{"train_examples": 26041, "num_labels": 61, "init": "trunc_normal_002", "momentum": 0.95, "steps": 10100, "batch_size": 384, "adamw_weight_decay_other_params": 0}
Rows from block 9, named by matrix and row number. Each number is 128 + 32 x the weight over its row's rms, rounded and kept within 0 to 255. All counts start at 0. Numbers have three digits each. After the name is the row's rms in percent of the matrix's.
# conv: pointwise conv (model.blocks.9.conv.weight, 256x256x1), inputs 0-63
conv.32 102:149093130071076129120092141151173114090176155163072098065120177128153093146151129143116103157103176117172160117106169080069115172205135119122145084072122125112130125103162095130134067138120112
conv.33 096:183075131181093141113056098152144074165098156164110128163155099143161120131128107118130109128144084121184117092125200083188149167091084136175131132142106104183139110104136095095126129149140119
conv.34 102:138127110128138140132144133112121079135070176121150144148126098080113061150110096184090114111096150123154144154145142117082122127135072155149108112154146174087146094083151116130142086092132118
conv.35 105:118101085109111114092096156111120163056090073159103130145147115176146102140140102139150148162098077156147112161179167151126117136101151124100133091173090165141088114135093119103119088119101137
conv.36 101:111212083152091146102076146155137103076085127101121116127160107087107061155103100125170194110089158145098151189092141130056150099194067128143112135146119170089098129171148133167122137072133126
conv.37 099:107055102152080168123135105077073140117067173131149163184154145126160131163124119146108120128145165120082073130102106159092105100149101092137081136201066153172136089133197112088174084099121110
conv.38 102:098040129191106079134085122168100075181125122092208127150111099138177140065142129198137092154106071147064127150134175145117129102130108124076142139187107103083127103070119087077088141160131119
conv.39 100:090122139143108118101106146118157195143102141093148200156132118054168119158109122115155078102168018134125136104046097200088112124143090146085131122198180101085125136111126131091143125120168099
conv.40 104:072099073105091058098113114133090071138128101167132101195149215100114138174062147141145099132131141145126173061087167158166176133135096143128069207104122216129122076101127158147173129093163146
conv.41 104:144100112158160109150096153087160110143146107132176209121183105141160134200140137120104137133083150112175126136109139106094092111125106136086105113128148095148161135146111084138063120134109128
conv.42 099:152104159117083109128143109132182136074099142057119116097084115121135145108099095104155122084103137090166090080170108131172121116126123129170147093112119145135100119087111160148090146142136065
conv.43 103:126130133127132204104106136184116122145118084105095136124162089134121187086149148139090101146062047193133113112115103096151151111103122146099172100108129123137156104088136123104148137090160167
conv.44 091:118136127125124163174127029124154150154103179132138138203175101134085131099105125164156175059160101126163163150111194135112138070126161148151097094102103169092119126124170137157091137156136078
conv.45 094:000132161182108089127143150109109110122121125109135152046119144093147182167148083153099142138095122140061160095164157127108162130161134186098151145135075151086149167129198137118143069088140056
conv.46 101:153121154124176103084136110124088074085161123173124111142085092147140140105156124141073088213144124089131122111114115119085116091136119138098095182103106077139164178172083133093103144120125094
conv.47 098:170165129176123097096108126146055092064100116051105096083157149161119120105085223121124121113099117101079128099141107146134122097101101176143170074145154135169102122076149206144086105125130094
conv.48 098:113124115146163198098130129112142160100101121095147153108116101101090101148163161166156146157167130052095104170133139123082111103080096091083126148138100120119158093076115153073112071071128100
conv.49 097:089111144106107133161093124123162148082161100087099118125162091157150173178088130086119168099113141078136063087073159121148171110115096133092107166060163078122145085116197122167107167201125050
conv.50 105:161103106114095089162098103128142131098141131106131143127050121143197071127161082111117092151156153154135090094122146123111134168139176190169089104124126153000086112126146102072173087046120090
conv.51 098:159129156129080175087136173082159092120127116118125127205141093101133138154143095144131145180146134077145087156166145199178130117117096126101163113106141122131125132156136104112101146202146106
conv.52 099:094076079087125171178120116166116136102070169175111167180130080076158128133136120140143093122097102210098163183083158184114113088152140067072185170123144143152131124171045111110124173146146106
conv.53 102:132144122130039122117100130100140156099065225158157084111123157115068130115123150163081090102143161065095137160125129108134098111105108140110169114129135145091106128089171077131124136108185085
conv.54 099:097109125123096105087151150127113133152117072150110066072121151121079141150092190126089142102133108099148228044169076079062160122092127113115117131080123131123175105132161130104117122162128116
conv.55 103:126144142190108185130161150133135166089095089145147091076112105124143098098121138163147157087094151125184123088158144137114121072109121099105162147070106150090093158125133107133161089104158123
conv.56 100:092116103124152133191157145113143150087142131105137142135116125123161204127163131124127104074135119114112157112124111149093145142156107145124165108111143053121103069136169201082071112201179125
conv.57 097:119094152079102098153156183145073114141147064138154104176159107135114087143231141102156047157169077136102128100129126127141171131159101137145147179133121156120091136097112175074168152134118127
conv.58 099:138141176103102154133113081128157127167101089159116090114119091118066130131101197087132134126132153134189127123140140151100077160075097132099108137160156128097080104066107108144106217100168135
conv.59 100:154146123114131113163094111145130069049110098174112100112059160148186106082135118064101126086128080141112092149099151172118139112124122151061093109114131136115077148162131054112162102132156076
conv.60 098:117185130116058050143112141109137036138086138076137087148113093067202107179114151162152134125102111066129094140191130158146119111160161097186112109098057093137137116118171171089146183139122125
conv.61 094:072141089069135114103127112170118118127118082145131182124061107090191162127072140089127138145120170147138219157140129110083138166085117107171150121097139124106156122102139133148118119085154155
conv.62 098:104105080125060139092115108091138098122038070163111125108115130098142099131127158123151130110068090180112109119127169123123117074130196178129122176086143102144136154090118164085146142127220155
conv.63 095:114109110122151092093072139115132132122105108133129174096155092091129163138086121149092086106153106072143121071135112122190109140116078140091139209076111131155151114128166154135102070103131125
conv.64 095:138081118158191139120088145120130122165134163123126125160156102115154140188190132149110208139096080098124107021123113164150166131192129004118098179160101085171115161126106191129119150118137125
conv.65 098:165119168167141126155127180084146094114097091123118139191121100127147130175107131155144152117173157084138145118096117116158136085085183084094119165111126140137097188179154147155141159105121183
conv.66 102:122076147161118167183100190188152106127072148135156099094164096172123160123135211148162111118073151127158134068156100127158082147145088077116106155095156116141209090120171132125169162124133103
conv.67 099:088142185116145126151156112070185148095098119107099123104154157134104161110125130116095137144128056084159089134160099107160093080177103144155108140166089216144117092125127130129119162092137069
conv.68 098:075147111167072057122113094118101143177115151133155092195148126087095122130113137132112133144111098122069114118164133092098089100084128112114143097047124130172167104120179132098147167118195093
conv.69 105:120085169109153092110118130174131106131153089180127136158158074117122131104177155097171248123117134110163171077110112092096125137184114092106119154107112210137136112069147101115082160130138160
conv.70 102:087121127095051134129113124080116083133142148070153101101116117087124121095078051139104085101124155101115096156103110165088069140107095132126195130128122121130189080189124143110158153186132130
conv.71 103:126115126169126113171111153162090077124139130141175163114103124127138115069096092156183146131082060119097132132181141170109096111099141112128124066136089182148127093088165156118112162133126095
conv.72 101:136122152145078096139096132148133155088133111082095160090096113107169166071125103108163137184080066098138138115165140055118105130150085110083118096117135152128148127196157184169091168167115117
conv.73 098:125156070126121102136107118142127094113135124097109091093122172122148178164153132129138168188133127182129130122105050159100161099119145161119147097086128181108133191175104117124083064080138121
conv.74 104:095090104199095111115111096083118124044148112193161149117091114111140158103157125086168186144137134119156114127091114172042186122116094112131121078130138151180105115151137162089110150102086183
conv.75 104:198109176127137116171159103166145137133122140168101160127126190104134160138126151097093110116131147104045107083139152141125111129213095150105147069100098149109145231071091103144133182107123204
conv.76 098:161113104125049094152138119137122124135125089105119178148060201067135149073080078136163090095050074046094123099058093105099165121123139118074121170168126102112137102137173111123111125097107108
conv.77 099:139144084106121110129071084135151128157104132089122152140169181050102086114088127100105096124090115113124125165146136110143123133113137087124145057109063107132118095132090109112157174194111137
conv.78 099:199096115099111207072198179149108141159077073140097084129163104110157146082165119166103111142155098080090137153160155102113132111082115153139091070169118135123154144059119117095082127094138159
conv.79 099:114129108125098153117074101123096115127113088172085138082149144046136174120113146224116115118149125080132123118066102108164058134109143118092125064133072147145136136153120157089094072169092118
conv.80 105:167121192079093100181132135146118094144149186120104075178136170113138117190186143106124086108115077125115133100255141151174132092124133132090137102140109129112148101111141114094084124099119137
conv.81 098:084146099066140093165100170110122165153108159185178089117104074102134163105144135160090164129137072148147176086119081147135145109102159066122137112142099114125180125107138132135130108128100156
conv.82 101:079133094082082113100158114128105083096131065117138135151068145065141086170146118135077059124124081171147099145191068155125152100137173145180128142169162121096072151143089157127117083156123088
conv.83 098:091120109137166177125151113077161156137089149114160102116119118167149115086182108146092091129128088146135110141146111081127140060099094145102105148099089106117209113117178128120090101140172144
conv.84 101:113124125107105173092119093141096130074147138124136110149153108094122148181150144115115174137092140148128127162081202211160116116111123134134094088137118124102127135153173093159119103086157081
conv.85 098:138141161151134119139088167063104123128139104175115048101133111085136167116148150122160152146080080140089123147131127118112095111129141141128130075076136170122076076125163140132102105129166196
conv.86 097:082108095153114112077120170224116103122135182138096121106158149114127130133151192128122124097149093168095127131132147202080114111152168146132130107151114108117099159102148119062142110103177076
conv.87 103:128088106064174099116070177127104053152080091041137105094088079053148125161176089164138115154154138099121175175159137197148097137159148157126132127097154097135128149187115139145145155108175061
conv.88 102:143183092170135121117138117161098119101164125157155114054110078093110121157139126097127154146150129093136134184189161113127104139110153115112136132125089053092118118114144088136154153148100101
conv.89 103:099104128086117079141154097126188099106102116145169180141090085160081060129161102114100120110157182122168135165128130145132130137123168104105177133117103111135138219089167078112117148113121123
conv.90 098:146104121161153126147145148119080106137086087114137163138151059151163125119103137102146190128106096150117104141149112119111162156244118080169135087140124119094160087117142136148129107136132170
conv.91 095:134114152096108134090141088107180136122136150109120174118133121136103128136131151121191116133126140178110132101114134181097147171158056184082170179157127185102131089167127123159070191074115124
conv.92 101:104125074175104152142085150111166109086082157142095129093131101124091131112087126133108152063127074112183106131183144091140085129097143104139163146111117141152045141109119152082127113107206176
conv.93 106:123148145115155086090135112159161088234093105096162119115120061127102129131173135097124153106156207129134101144101062149079078149105118139132112133027094158166114145177106161129093134134137079
conv.94 101:133091108102140124103144128112116116083124111073115126099097113145171105122147138119178164170057157112146131104084153185128122129091099126098164108076126129152131121091151079126093124077111053
conv.95 100:144137133112143180071120163144144128168111153118127129106157159131168123136120139117134152102095079116141140128069210142115112111159084169088136145056141109147110123066141137208086149158128112
conv.96 102:048132137090118096115117078119071061157093210093093158053131083141175150192143094171187126151097124138096117123111151135099148194092107148127145110090120169181128093105143114154101174122071156
conv.97 109:058146117134149128144161131138129124111140127110155126108168108148110114133170103140181154150114148127117255084156079132123122124114125144125113156131111134119134079108170118189138099107112090
conv.98 101:115099177089145102174102142095046167174080159096107119142146148107123113137131113156084102106070126075134169163169081132114088090146094108164134132114125092131163157142114132145206150103122131
conv.99 100:143169114119117191098134110067112110115107113139105098109114077074148097160131149094099112115196175100107132106156205158134129160126113125082106134095147130142133132188120104143101132172194110
conv.100 112:125172161113119081086162117164127098151176156122139104088177114127120118233137116070162220093141121148113090151099146139158151125086107131124142114119153134116106119124114065096091142122138109
conv.101 099:102086079224111167121131124160134132106157069147108098049178134163167077080126171130093094112086154017125119151116121126094111123127131108108133187082141116135163137121105119142131131105180103
conv.102 102:124125103108099164145094172119094108107083130137114138130098165137147085095145076150102157168155100163088125165107091099095197109167135136140058223144061145146106141140161106146114101132171126
conv.103 101:155105146208090105141150119075088107101119181159135125123148131160148145084072128108076146123168112215047116150121142113133109089132147026174145142127121152145099127158167177108115125100173124
conv.104 095:115096096122142089140078204127094154110134119116126095113103164131168102160107158138100161135117065172175166156148106136101133108110042101135109097154147140165106131129161038147064148108116129
conv.105 095:165153038144110093195099139137109119134103121146149119145096133151133118191113082108147168137143193146174184143129142119113142099137145159161138120130143124160116114217137124104130141141174053
conv.106 096:163200127166097132101112176136180131044098125090095132130099128146148103141168172159155154115157129154092144094121086102111072154144092127078142166052175087155170120166112084154144149148211124
conv.107 099:122144179168097144103132086105137090107121133100167117115160149108126140129134111160115119155139108126073111149110120167102099171107125112136144130142185133185164125132149171092109112155147134
conv.108 104:134140097154114146137154141118139128103125109159114154139136126132127111138146126108149099103105110092143126185024109134087103111109115132113158149071169132121123136105114138154106103090178096
conv.109 098:174094079079106095154150164119101127110091082130087159123155089093170102135108110184150107120089155090151153156136118166149169092153108133048064072100144104226138113114156159090127101117165160
conv.110 099:134135172052066137139114064135051134143126182119065145140091158152134084082149078143124169098083177100180136062143096113116108159109135105108153105097086127111092146128135087135044129129101097
conv.111 096:147088105136129088182097083091147140075083132121143084146096122086146178129131136147110118093115104127120140181086132086140122120122166161124093136108141124057098090140151125094148142095098065
conv.112 097:108131105134109079141146195098105088126082063161055178166152152151162117139177137122136160140080108139149125147139082140121124163096017125064159108109119131088096138129129097121134131154169076
conv.113 104:167124122116117095136132112100087096135167133100151153080107130151140085176040148130195200136098098117113174070140141158118100084155139081163111081153077079093134126164134060097131190151123127
conv.114 098:204124149171147076125155109130123171191115089160152052163060132123151159142127136127151109116155157115197128139094121152092122088114103134154114060094114113129177087132164151127097091187131123
conv.115 095:146027106101146135131098122103148118114111116114110107114169124086129171137174096155149096066143143127126138147140094122192140121145196123085075101099132086106077126121120085140073156176101111
conv.116 098:141116118073181113147137150083170144115143116148155133130136077117122075111115172106105134104092095103117116133160147239119103109109121149109135112091128127129146181120169094117092126164143090
conv.117 103:121117168130142176140155082129163143104161085084178100113167093132087115159161118158151087133104113108130182139078067193097115095140149137143096172098127057144169179141096111136178152114136140
conv.118 101:127056097117176127119128174112084120112094161114064201165132150081097103119149116163131152186122133154169135181068146152109144096088079099115138112100114077076114124091100193112098078111172149
conv.119 101:133113154101139179116132113152120079124094137139122108175185061122161155185140145142178118118166130105134097103139130093135105143126101169125163066151075133097098155101165140122122100096215153
conv.120 098:140079093111114073107145162173117139114109152132121145146108129119160147089126135068113143127087136196116139117158136135147102120132132114153181135092139089154150100107092147179117170132142118
conv.121 108:160113129162133110108087182096173184125152170112100152121140118132095107141130085080104123138099104126154080142111112111060118134149084101119107127125101120144150100077143099092043103097122140
conv.122 098:143129088153077117105132146159085111061132140133135172094117080126134172142107106124181057109138121115101177120114109111112155077114120096108111118131182168110105102088094118121126160091144102
conv.123 099:120118122110103059118108156091144042086130144134123114123154136102159103090078128144151089096154068140142144149189121077136125144159152119118134119179102120098154147112137070119103078123138128
conv.124 093:148145139055135129175133120140169135135137141098140109181147096084137112172094135086118124093100114102094150087129142143119133168127109094158108096159177088130153128158103133081132153114171108